Weights of a small contrastive image-text model: text encoder norm layernorm, text encoder activation gelu.
Rows from block 3 of the image encoder of a small contrastive image-text model, named by matrix and row number. Rows with one number belong to one neuron. Each number is 500 + 25 x the weight over its row's rms, rounded and kept within 0 to 999. All counts start at 0. Numbers have three digits each.
After each neuron's rows are labels from the 100 images, of 14848, where the neuron reaches its highest value: "responds to" is what is common among them. Only what is clearly more common there than usual is listed. The data: rendered solids tumbling over patterned floors.
# fc1: MLP up (encoder.blocks.3.mlp.fc1.weight, 384x192), inputs 96-191
# fc2: MLP down (encoder.blocks.3.mlp.fc2.weight, 192x384, transposed), outputs 96-191

fc1.68:472512478484491523540481519478528483481493484485510490548490547509542488518507497529478503505451507533472487497507481495472507496497497519476460505469481498523531484502564532503513500484480504502472508470508511503498486551502536506471501558518522509435472504469535455547497525503484527508
fc2.68:467533559494497497486510479504488535480539507469479519497498508489487489516453502485503484535542520465520494470505456524512466518572569464512491543495502535493485472491500480461491488557469506479511537512508482482529531525453474498475469498461467542483485515484519506479482487523494530440
responds to: grey object

fc1.173:544487492563516554526477530511501503493497474482487463536543521458516487477505507503491494503494489449552482488495491479458498483442503526499519475503526537513532541530460512532532482513507536501486496517483504468479511493491471440516475495516487517522493484491525538498549508514541477518
fc2.173:437545529495496500494488502521507486493472532493541496501476499506506519476492470501521538491506537529527520499507529490542527481506504482517492517494491527474461440464492497489501548492520498528496528536497481485510514535518499486542480524485503485488504464545444488456441448453477498516
responds to: red object; its colour: red

fc1.39:491493536457449464510503483513498470505472504484510509528549471482512465547489521493518501469494528461537498513539517505471501527500533507512505500443545504512509506507546536520444496498498480549520460503525518469546499485441507504528484476524529497490447480468485540508472480474533490510
fc2.39:517507481498507518495512478526484504497522469506514524538501503490500486486504521491526475474500437497513530512512457501487518510505479482499484531503504476556482498516470448487520510521534458502496503482497474486499454543531501530462525458477499512486559500492556467507499519481475520520
responds to: chain link; cube frame

fc1.27:455550492484459485487510507521465505458539474555516498517533517495457499473505483474487496478492507449494495481507490485491493449503507455500487518483517507543497458476501516495491473508501508477486491497558489454525534509487478522490478482500490513543524485447513472531511495513509496518
fc2.27:490509517468483486495455494468528513515484527507471470471524504502514527489496501561513499508458518495499446500462494529486480463507520466518544505501483500553495475527536478499472492489512511491547554506486477507511479532551465516487546480549529471491487520512537502518516478489482473509
responds to: grey object; its colour: grey

fc1.67:486518482492564524502496531492480497455504511450555509503484517528508513536522511526498543463477486499521448520469472505457499538525493489490523500500526493453518505493438475447507487494479510490509478492480504487508495506497495482516448497460465496497495517510452497518473543512530510482
fc2.67:506500515479515479464508499518509483488511492526490491526489437508428484495468524500545495515531494555497490485513474504545513517481453518478524480492483462470500501512484489505493501513491493526519513517533470543510458504492509534491497520497454507463469468462478500528423516493479517534
responds to: brown object; count: four; its colour: brown

fc1.352:440471508532533570493519508528500480519470482493512496471483478482472482498531501474479503516461508485433483516556495505518495503495514531517490496515476487496525515486487503526504488519477516495448508524519497512488454478512524493524528484482508500506492474495510521531543489500491531450
fc2.352:526476481498470460499473488504539548511519487543478516498501528472543472487481476534523500494476504519533462506476469499493496478498534472510503507498495471421497486517536508464521520476513469519513488480549504517533508478466505490500520508513501457480512527465459487493476509521456446548
responds to: star block; jack

fc1.170:516516492498574481516515485525487482489487482489519520455506479531525498523501515516568529482521471508509466487495539532460493511505494514469504511492490509485471433485443528453503523547546533473501518494488481528466509488480499501479505495512500479539499506474514470450530526493512493481
fc2.170:505436471522497489505487506476526469490477527452508510507538504508506543525449503495491464512502480494476470471522508482522459529504515510543489470523478462518506516482491481510514465505518566504544488493533514498526514469506535518485506514476504505493510507524513544564528505470495505461
responds to: black object; its colour: black

fc1.219:493546499504459492533496519537506491523509471507469485498508508508488476530541503466522508514495532538526485487460484520430499545540556486535479490507533467454469514528492519510505516481486470506471478507486480501487486472457525527527506434498444480483495554515520483510524464511507480491
fc2.219:470512535455497474482500470541512508510506525534540503485477490518480508483509478501505483513476495513534470470487530494557505500491471498521547510518503537461510511462499500403488492570500513468484503515505464484489488532494441472476462531528494504504488522542529497545481563484480514491
responds to: brown object; pink object

fc1.342:484478486495524484501514488468474499503505474501497498489491486532534509487553534488479549563512482517519500511490514481499499477431486426472496457485499523466513484536476484509508540498479542460487466498485498533529520444492486489472461491500485460503523487503499497540487505563484493460
fc2.342:485492518517542492513451518486526485542524504480538516482480490541520522508486433538458523501513507498492455541537497509530493486499492505473516552501552498533470471521461521489485524452530481529497519486471487470482467483503493520495488528549469481491525504553529531497477533522488488537
responds to: cube frame; largest object: cube frame

fc1.52:521531510523493479546494504452521525499512455452504465536545533508522490508474504513518494508513476496513528509468518473471508504485488467513494505494553481540474515510533483468495505502523462482493526505461501514489508566474479510490530523476468502489514528496480506460495504529512537573
fc2.52:524466508526484526462470461515505507523487541508505487515473481525531484510481508511510524490463517471535458493503481532498477461530534489514526507482472482449535503520450471490531486469492472498500481532547483504535476493522535498510475479485542498469499469474476474521486508525488520460
responds to: star block; jack

fc1.8:515530509446490545491479493445479509472440497500496490514570508475518508489503513541516494499479486463497522506513493491504517501451519490524511491527486464519474527521510514537495500538518534530507474461491510464545486547477533494536514499535473523505499464452455517530463515482482499513
fc2.8:476508518534512489499506543515449488498535526484498502498492513527497509475504511473509515478513489528514502540524530516472506513498481521501501490470494518494524497476475492480489463451496537502484503515516465511473461462522492484480482569490485427509452527506556506516572468492491465455
responds to: chain link; capsule

fc1.158:530534488438517478509502491465492490520516487488498470512495491523470525521485543510516489529511532518521477465530548500481474479523527466494472510495516524488548540439516516502512515506444491493497512461516496498542488497516481507477527517499477525519503533492529491477501420472507488471
fc2.158:473534479512497495475503494493523544473464535477528486508494529455477515488514487511468470489521535559473502493505536528528498494520509451522479533465507515494494489507468494454462517546494476464517566576502502516505507524500475460513489496472501488514493478505450533500510500529488523514
responds to: white object; count: four; light from behind the scene; its colour: white

fc1.245:556511496506545553507482470454491475463484493448473530479474534472530489484501492512516526470499469500473545515488479515549492534507507489503478516487492526495485503498494478493500506503496501525458492498521523479510473495518518495501505495546506496450467532464490488499504510495494490539
fc2.245:496513505465491504476493475509528480557461482525481506483553457498470510456500520487520489500478491525485474509489502525521472517502492468529503502500514469511511465482490496527505465480488518480533468513490482506531504531532553473454497492477496492467484525461446480507520530476454475523
responds to: red object

fc1.358:461527496525514512479500528477480521528529504511473497538495481566504501490510526484543459468512491514491466497505505519515511502520496528491484552520530510482519466487518542506480490532482461544440483511497530506514504519514491478519522491501502487489460491482468493503499488505519501517
fc2.358:506503511535490452503515517514522518495513505502518514514494522524469481457514525486533481533532500498521532449550476511560473501490509484529523466558521477459520492527475476483515510478499502485503502495506508483495504485461538511473457531525489485531504503497488543472515523473462494516
responds to: pink object; its colour: pink

fc1.260:533465456573495508498500441518478512508473518480464502497471479501458562503503501495482480495530495493476549467495464456516490466510481492487542513496490507505509482450477494533513491494527440555512511515546517501532496479528490472489491485518499553487545522516528546491493451461494535495
fc2.260:460509507510524502515484472498501496503506528479493499498508455511492491495505527502544467499542532509524482538523496525514489511506464478509502494504487480502524458520489450507465526554504478530503529461504469493454497512466517510495471510503496508496494480528522508472496515473469508475
responds to: black object; its colour: black

fc1.55:544522490488479522502510565503499515518515460508472452524482501496483516489517531489481518522530517544516511538517478514483506541502518474515468499454511497487517455492495520465463535501499462491514484515444502514483488480539483477464475513493497494469483495500509493492493502532483495458
fc2.55:497518496521491506531469485498500494503522478542513536457458451491460487495510501487478545488502481486502484504507466503486516489527533471483437488493492491540457501490496467495475437485481528511531529513475493527523461488541463486469510519495484510517491484529519496466491550498500568491
responds to: bowl

fc1.365:518518525503500522467480501511496474465520526517535528525473477499472482509512567458473512506492502546522486495428481447477491532507487482509492535485527526552478515502504512518523523521479516507511476470510515500496535478520527490532525465500530508515526464511473510477469517490529421510
fc2.365:482517480469487474501493511465544535537501457491465483496552500519521534525481482495519513512513512487534505511516489515533530448477478468478518477502499523431523469494509496490517506483527426504493480498548502542526485508491476542503497525478461488479515477473478483479523471477461505511
responds to: star block; jack

fc1.321:472464514524525456543502469531533497492495458487532458484529480481495512544482479442483493516516492504517479517505474516522473482493524488473484517479540537484490511484480513484524504519466456508496510454523515519488558486492506486484528463445515507463473537521537527492538495511497493495
fc2.321:450505460494507506513512546521457458509494472473530546489485523513521467454546512507513496472529499543531491527493517485478521538526515508482492539492513496506526499505458521542496507492499517516500510486540466475506470504472510468528470536573480470508508523458518452522506480514485494483
responds to: chain link; disc

fc1.12:499554530498470519524503490484456504504494495468494530490463486506475493495480499472515536503548465496510479483521495530504558471514503488549494534466499467565475518533502469474466526495464524503519508493491501492496539470506526462531484490490527479462495498506526520507473478509512506491
fc2.12:511485543488412487466488501473501480479481499479484469511460472479519491508542503483503473498494525536521547494493517446496476520515463525468483469499463530532539503463476463501508478480490451456508487478464522480497500518500523493554514485516463495541464500493528488521541503508548463501
responds to: torus

fc1.29:515541509498478489524533466515536484492533493499509465485475473495524486513498504519498462476464503550495516476470465478512500525470480550488472477481483495509447496516521483520530526477508512473533493481487502537489525482513529506501485537511475482506540507529566499513533510484487549493
fc2.29:496500473509545507436491475482457517485520469467473534494494514484459486526465489505509512487499491453502487456464455509531496517548494503446461548522503509497532477540520507495475521524466495518481501490510489504503481502490495550504479493473482506476486476514471534490518502511498505540
responds to: cube frame; torus

fc1.269:504468480459482524451530493521504515488539506498526519484480504468523510510493489499506508524496472469507561508514519457486551568467478489485451497496525481534493515477495493503451477529491507474543478458541523495494510484522535496468478520528531506556534545523521483458496545498486546521
fc2.269:502527521524481468504511524516475513446546504504492434519519526497482517510508465455526482493579509532477525520488480529524508478482487520508508532478464517499501509492471474465506500538515473510525506565534489519510488525489481502461479472499507494498511510500503547519522505512504500510
responds to: pink object; its colour: pink

fc1.227:502500458481472495568482502488488488476504491510519469521505485537507467536492519462494545482510501458482459516545487521517479513520524474491502482490490471507525535491495457477522476534471499522504544504518561527513475465477537461469475484534510501513476523486516502451454510497464502524
fc2.227:517533515527494471494520444464554528449498480505509511507521510501471535439517489489518534502485481498533486489446545502514453490506484485522491482500468496501482503483513491492523490441492494518490509477526503499498524489485489538482524537485519444501510464476501485492539476520513482464
responds to: red object; sphere

fc1.45:506479532512506488551490509459517559488498467503490534531541476483493521461473474543482522497537522517543532498508487501487492500458529507503478516531537519483487502493469488524506490522496487483557530551518520480485485489476485466512506471529491462489516486500457485502459489479496508485
fc2.45:476550563451516473505525496511533497495442497528465473472511490509431513483469525492542451481502494503486525502515560452488465502531498482508524475491507518519496479490453510471512501505472455487490499501487484497546533507522528494481474524447523476545544488502487509470483458490498516551
responds to: white object; teal object

fc1.247:541475502474586551500507489493525470517512480468460506481535498464556535511532489498506524516534494510477479481502498505543500525488470495479502522512525481510492478477495498519529493503534498495512478491491526466508515523501543481465536471503487480469448492475475468509521502464485537517
fc2.247:534449545510511512497489481535525477506503555501512519469506513482528563524463504522491515520494459512491515467490537498494494500482518471463490490497503474510504504530503569549536501481487499479540508544471509486515473478510545498510463496508505533485477472460481455454498466494462464529
responds to: red object; count: four; its colour: red; spring

fc1.128:539525503463494490542510543476454506439498516456460494521491479510501470497460459501477461465513468471506514493494491483484530510532469508515489504513498490474493504485523498574505507459466522498528461523485487525458468482521525498526524482529477505506501458484479458535481451488542519468
fc2.128:520500508522529544481454489508513488477466499493495509503534526517478497503447520453484488574483506512512477460504517457487462490515466508502500468494509461523533508517551491507452540504485491489496500493551506516520522488504511486502539507529492515502462468500488478507501510513481466508
responds to: yellow object; its colour: yellow

fc1.370:535531492480495488478486512474528528488523514508492461501514497519546460508471493448533489507494501513496535501531499491489492472456468501481520536494551516494482453517518523471472525531540504532464455504501501547548480480475469514481497470491543526486508486509478511508506490569456482489
fc2.370:450529503478517457502473504521466449486485532518479547485502479527516451501514497497491499484528479482469507498508489529486488498501487496460498502475509511477475512482522510501538487532462497474475498530517558487515511500502464471485510496468503504500496495493450512520495460501505460496
responds to: count: four; pink object; spring; cube frame

fc1.263:472484569462493472521503524502439471474535485528563511502472495510516561513467480473542503475481481516485505484463525519499496516537501476518506466456472445493502525501493526512492464461500523510494497530492494521525440490499498545529526487492488483448480476492514491488461548494506460490
fc2.263:486536491540531501524484489476561505500485491489484490510510502480464481477476506484521514448528486537531510501516477495539445500459476494499505523543471480517546512499506497457546476545468533531483517488515449476471507465555467514545470459484465512542525501490526484473476485504526515474
responds to: light from behind the camera; yellow object

fc1.186:471550484461495497494504457467463508497502481476530462473469526528498544519494522487487523510495486473508502469513509484524505479520483487538497496505508499520513497509513500514496462527530502477504471476493518516544493532468468529478524515477509531543514460481527443506537525515518504497
fc2.186:489509490510473495525508461528513523480518535484492494559509459515478489486475492555505472506502523509521481472479515539522525466511531487529476447478524527550545516502481524468498459484500489528512520528462494521522524523492503461487501490486498497496482497535534492507514506488536519491
responds to: grey object; its colour: grey

fc1.210:533521508507496497490495494514515492528503438532445562525532452522502498533467517520480478456492517508518480539503498504502481516468485526479487457496485478497507537506497485503492518449521461483505562491499531542500482513480461501501525452492493483507539559498474483461519518485480542490
fc2.210:481509471525521496520480512460474471497497550502487488489510467497502518503496507485541498547505531519512507506505471508556442484468460482468512512536510505472493499547490557506495497545494495549492486504487534488527500462472511548466550514490471522490483456481489519528553523538484429520
responds to: black object; its colour: black

fc1.121:506504544510536522496500528528473516524536456506493504519543499493451492570483517471483503524479479501537510498480493569488522478497436476464486481532536474497483518499484584481521509471498516482528551452504506529493494533488486528500480500516491511465488519501499505471503497459475489517
fc2.121:569445519505489479486514504509492518559521530490528480489512473498531477460495515527507510524479489516511473505502444515515487457514503502492487564543521480479517492524505458517511521482537490511532484477479504462497455469554482507478502450511490457520535482511513518535547514525463476521
responds to: cube frame

fc1.171:486507504494497508502481477523522485492522449524533519486460490475493496524460503538516520462535467524520523500540512499490459455514468460506517500519520510484502454534467501495484512510536502537533550502475516501488488519484509504475477502499452528500492482508539516465502486532508486467
fc2.171:475508468537532464506520501494493470513475481503516486502495521534506496506450475508490514508526493476526485500520498523548492464522493489515536489474475461518513489475552543520536498481541550498547502539508503521465486505514492543482513504462489503462443531523445517516555484438486521529
responds to: black object; its colour: black

fc1.306:508518459479538509507500474509473454527506491493502538513498522468560529506522455511512526525510508463497467470512459501487477488545476521498498531487460494503479514484500530494528505492521478493538450511462545491481464495524499479481494487515441499453470534469531496491503497476510496531
fc2.306:525526497459504546530491459518514498516459546520525518496505506533530500532506527498479514545494519501513491477497496497500483523500511485484515507523512513493554440468485493493506496553509493484528485499482477489540513507510499541503498523492490525455491489449520465536485470473491477534
responds to: red object

fc1.191:512493534489531524473543502498536502517495510471508462541522459480459505535495529524544504487512522488500479530539501487487442479431531500515493527498510494442495516494503521471466498507481525494526515441481536534510503502529514492496464471541538494495517510500471465550509469493478518506
fc2.191:506515488495512524497509526486476502512495475531505523504503498516513543516441476533464521488466544545560462494507489504530490483529513466511475539497506484519486527495536455527520538538506448466515490493540466480459497480511461508522502510500486481467495492511501439491514509527531472505
responds to: cube frame

fc1.205:514480497503467514512499500497512496465462502477527524486509469474498494476526511509488499508481506486483457493520526518505512503496500508503459496537529504537481530519536525520467478550522502512510486488466547509467544490489527465537508465446469427535505495481553478501522470490510519491
fc2.205:495499521476483497522469491528509495446476474446497531518505497464499510526526452498481487494485480499481482561525512510494517517539508501487553498454426485518505520484501504453526513455509487468532474530470546459487507520466515508468493487500534496508481473516521532507497498509503531499
responds to: grey object

fc1.183:492505534506475473475533508491514508474485477512496519465508472497463514518516485506477486483500505465543526454535492533487538505487534473521509491529521495525500459479492541512490538454507485490503515514468533517548503489486475484511469473505476502527535557492493508497430464505482504541
fc2.183:483515474472462525458520501487509498543525457495477453507472485467511494513500533510536464511491502501538532488513534491480506540541475502521484513444521506503485491550451504451456534517512461475512517540469466497512496514501542484485530520494506512489526492508526500490479496530523492477
responds to: grey object; white object; its colour: grey

fc1.278:479495491470525516502509501506479497490498512486507514523478495511492478547471491574489506476462477543491417479523488549517514510471478487511466497560497525532498496517509520504462461508515474500523497506479497536533494526448510524487513507479498460518488512477496482475523506541536515452
fc2.278:457518475488469457471471478554498500458486496532462463477548500533491496465496497474509457525509476482521509487509521529521478507476555509515506466517446473495524499494501480458493467512499499427537497485487558495526496549503466499475484524514502503511496520492496508508495529487509505468
responds to: black object; grey object; its colour: grey; its colour: black

fc1.149:476528494496520515510500521485468542490490472529461509513522464520474479486526503533488522512462488473538493501478522538501504524490484516464496520466466480482503482506508463458498493498528526522468459554458478494497467521495521509538495450514485534486464473502494518493522542502504520535
fc2.149:556485518503534535487496505505509520534484464476526503499496505474514501486514494470503526448509492523489529536535505479561472517500488487576513513523494533517493469477535526480490477496509477544498486539504498482472504489463485487508521480474486469485525519535537506528466477469499516473
responds to: pink object; blue object; its colour: pink

fc1.139:493507491537554490499469506505512488482510470502529501512502471517508472510517507480548490509501513497514488492502479489490517528517452529499499485492470506474536507507477502433508529487475542549470488485498478516452486505476468513509528493518452491510506525531522508452423451546494465494
fc2.139:502468493494489530485528468510536518483528548481502484507484473509452485500508537501536466518502520488503543492530508490474526508483538523486507512471476465509502480486514470507488478481494510508496531443548507468507514455498515493565479484471544487486471454483465480517496515450494534504
responds to: brown object; black object; its colour: brown; its colour: black

fc1.189:512496462480509478481506506497473542528538515506513496533482496489535483517464519522490518505471474456459541513532476484538494445534504457469472546469503466483516461506508524497494485546511525454507494490545527477542510491499516483527512513555518522479477503525489544476445486533460482506
fc2.189:551498529504497524519475483500510459497474532537486519505518478484478498489494529489474511514487498493501528490475535513498470510480478506489503492488512540466489509460518467481457483523483547498483490480488520466498513502499498557476495484495469540489512534515512468506564524555515513479
responds to: chain link

fc1.42:535450483457493503530458495539471525533453471524488509548502497506469490528515500459508484499445528518512527544464480507449489497498515504512471502535512488500492554442498510499502492482516518525505440478538489480540478508487524554465486477490525512478466486538459484510563491552492484508
fc2.42:510501496549483495504549541471470544493512496475515476468499453524491507517456544485481491489508483471496499492550466522541537465460505483447523501523509497513534522526530486497513545484500501507474516534507514492483534466540474517518449495490480500485544515526514530478479454534490508517
responds to: yellow object

fc1.307:447456522538570527479534489493512446512500494479494492485483528519546548504515509523492537493499518486515506494493508503510505502489490500474451493523462497515520495483511507465493520464492491497556532485457501544516503496491519475472525479465500539490507536452515549473497495466491531562
fc2.307:561472545468491459470512483526521496515472499495520514473504473513485469457499507509482530534497466547519519496473466479513490491539463498460542487467514504486534460542500503516541487530514493503473477553481518471520554527497495528466527478520481489431463484482492483531484486514522487508
responds to: red object; its colour: red

fc1.89:531511457485513519532488478510498522489498476477495487489492531495504498458540508484494498487513536521529564478554558493456504572450541557502499479485519544500468523551497501499493493502535509496476497520496509528532503474532492483471511500485477470488514504483481491491479499523489511521
fc2.89:516521480506479461494495526479484471516508515531522520452441466459504501465473508532523527517466501523488528487461524534500514505509508484509513513489497460514490500456504483480488491481523498452501522515454490501540454535554482483509471447453475512512499509505511503479493537551517521467
responds to: pink object; bowl; its colour: pink

fc1.347:508533493487500516527505476460485493500540494478497443555468501537523489521508524516526499441500563481506511455515497515536494463512512508530520490523489530506486532517472515520550501475497470544467482507530466513495498488466458540552526472493529512468518485498504485547501492486503503485
fc2.347:468518510493469512499486510502448508544440492505479526540495515480508544483477505516502465548476522474458535497472535525500512524445510493522500505505515508476496478528495516492508470515517521510516514531489473571509460508463491488469541550509517485501505476505503512486492457472522503505
responds to: pink object; its colour: pink

fc1.77:438523513516498487461499464530472491496486496522499466483493500509562533498551524519510513480495489514494484501489539487480525501543475490510485487544520457470527480466481517479485536529490492476477495455525452532472497504450482481522519507466429547490480573461482520467467517505515499503
fc2.77:532527506523528510518527489501505515535515507534519482513459478487503468466515541553517545529528469453505505524503510478553500493477507499450495471486506471460520487467491530541466486473527490502536525481535500542521493495522490536540502518474490532453489483501477508493459547525472506514
responds to: brown object; its colour: brown

fc1.30:537484534463477466465487494525561450519509511520511485508483523490502530478499507489453527460547529499460455466513539482461489519498487493485445477522515519526525507473487486481515528518448500505458528529506499528462504496522499507501471448510484501528495470550481480529554518502493525500
fc2.30:464496506465487514465567536505442436505511489467491521539471515507500515492526521529503505515485510514489520504529476505500492527490518495489532529498478476502452527494503529517496489440465531528504501508494478506566458456496523448515493537522521488474508461530529478514468466536522483487
responds to: chain link

fc1.276:514490505471570538494524481498539466505487467454466511499520503514543521552516475515517504506514505522530458496474511465541519517520478480460504517515525503532511479507469506516538465474516501517539499502468545488501520508528527492500483478473489480470475478485464495476518487469485542555
fc2.276:538471526510496486511492488527540472512495545511515488481532524504554528544481510475512492524535470492541506481499498492489469537514524476499490505519504497538554511513502547519516499492485494485538474488474521485504488474498500480526504504510493506508460468449499426455503492497437480537
responds to: red object; its colour: red

fc1.127:505526514462492481507503532474497511494510490548516495497489496495463514489482548491505508517468484494520454480487510547494519491499518485523466505520514475511504512497510533524481521477466492493503487478462485518526520526528455507502527443469495466545493556441510494515499497511451496561
fc2.127:469464507487549511456492486511491513508466493523451501499498504483521544449528467517487532514484478494495486521531489509493522500506546498506495505515503504464513515501529483515475491501501504504520451478487510490485530518502497515472546479492491498513501529465550562521498481520513516508
responds to: grey object; its colour: grey

fc1.270:518504536496506505460478469503462492470493540453490466470547491518513536530545511556471483450532465493466500466478534495494494506509522472513474438468516527513494530512444548520490505484497501524498486507500502493511474471504470467495481490504518499508515497497476495518508478499536546533
fc2.270:446510470488488546513509494486508486489482457481522512483527536506550451522465507472525464490546515506500521514490464509440525516519490478503516507508506535461502495491473508506553492488469464491484525485555496514488462519511500497511515509494504526457541527530518446534506436503523506516
responds to: dome

fc1.368:498526509441540521505494520561508512528475508519472506518494480509486469512522489457488493492461518473519503536539526523487448535491464457499485479495552488481502499528493498489540455513487445516519495520480500581506492503496478515486530525534477483491530457505508547506508501515517477461
fc2.368:496512514493476459472534454510481473508472503504503501491511521503544491489459498507532500527508473488502486501486511547560461532453523518533502521494472504484452483498505501510517459536493497499461469513501465506513510470523495508496478507493474513510544505461489459533523535508472501481
responds to: dome

fc1.374:500465514531527501520496542521476521457488497552520512507473477484524466542452522480539484517484506503505500530501499498512514542489511541513485489495532502498458546524502529527466562512511455479487501516472538479537476508503490500523480503454525512468519510518504485545516459505497506530
fc2.374:499502526532497484497473513465558558494502483470505540452521530492473473491496487508522520469487455504510501461482490491529499486492477501538506486529502476491519472533521537489519479485468553547459488477523476488488498499512472507502524555478483538485486514454481496469513446511523493464
responds to: brown object; pyramid; its colour: brown

fc1.208:494481508508520498505519487466488489496489532492512502545564456493508481497525505468491510533525488467490508489477504493467467523512497447487488479517497472493476504463499551493463521476540523534479516512485512493555482474462536504469471505500481499502482463494473517492509460559507503445
fc2.208:493487487519509529503538489460492508486527450478482537529504450450486480509478552468484516503482517461492503492507514457500527526492487519535474525488468508533554509543493488492493529494507483416520508488483512502508512435447535468495477514517467484487514506505504524489481504511494486526
responds to: torus

fc1.228:501570547506523494533510484507493507522464508496498498503453467471482490502464516540479521504528506516551474459495478492479464513547535485491487520549460452521538457511502472500528534526468452468540471503483524491530508527532521473480489465495488555509440481478487464490463528487483515442
fc2.228:474477486511486504532521465501497511498480499522505488518516479478471566527520485519522461485521482507485481483547497536469500515517503478461535553518516490529504546496513525495466498502524480513507501523514504487484547485497490510489491508476511483518494521498488525519480482489557497505
responds to: count: four; torus

fc1.242:531479504504497501501536508494509532500505476493524489498499447514522508542469472521445469469487505512503502523516492492512551513502497517448508498461499507503502516529481481525477521525531519520507513500528530550503515496535496530521526484489455539554533534509523517461536482479497468483
fc2.242:483472458509519516500491545524469475507502541540497493482502524462557510482509500536505498506537454541495538501478535516520553490514484473494484454487519520501511493500495457504462464525481468511497496494486532534539504506464492502496531487481449542485517499536504490545508477491540544508
responds to: torus

fc1.2:495461565489478469473537556489498524485507514476528478538494524474517517474446526506505482531513500516476488487510532509495472499502494508496512478539485511505529496468494519528489541471510506484504499493494526529498509459536490507490514509460506510502459480503502520457541573487524506468
fc2.2:496507511494471524527513493460518532544457463491470474528555520477456537462517531487531449486485528523428518490476532503512493515512455466490503512551500512494489487503506509504547503530520515484482517523481518506505495484505495534491486523531472506530461468516506549525515489428548488500
responds to: pink object

fc1.252:499504487497512509489524504447487459468487511510489531513510519418480489478476474535507526503527466504538555496489450505501498475525503524506486491490492455503498506476519501441503528535507473514482504498500500517512511502498499531481480472503492521517474511479538442493514537533508517495
fc2.252:500507474478521551498502475508544522476520511496516499497504463521500495497477516481516477483544471458517490505523534459478535474517503550537489496548531481517486464464488470507504460504454476504466485486492540539506502437494494491498500501501502497463504497488540561499475484492468460479
responds to: light from behind the camera; orange object

fc1.103:513491495503503517475510519480492503490501486504522503485506472483461490515492480485507477505484489506527495490509501497504532540508512491532481460477498530534478517474511476478510469506485504520512509484458505472449510508452490465523514501503483498485520519502472472448484487512484534517
fc2.103:453508493498484513535474467529515526526488508523454477484500462529497508510506479554440461489463504480503461468491501521478495498493533487537471486498501516526524518499515530500536436495469509492511525507503473503564479538458474498495477511515469527520477477480541538517493489443507505494
responds to: grey object; white object; its colour: grey

fc1.337:531452496496507487539524514494510461511495466472537536499507551521513507552516494503541486506521475494493522501527468469519491453518498518518490487499540497471486488518499540511464477509449485546516515472545500462496498482490513502492475525489501477518466509515490529480505473462516537417
fc2.337:559530484458465496484479450500509495516501490538445504524520464477515500509552501503560496456466534519489505485480444499544500512507502511499525529516487519540501524515489476477441531563540507516471478496479467508484485512503507478496505493491470475498498541501516511540507521489482500509
responds to: pink object; brown object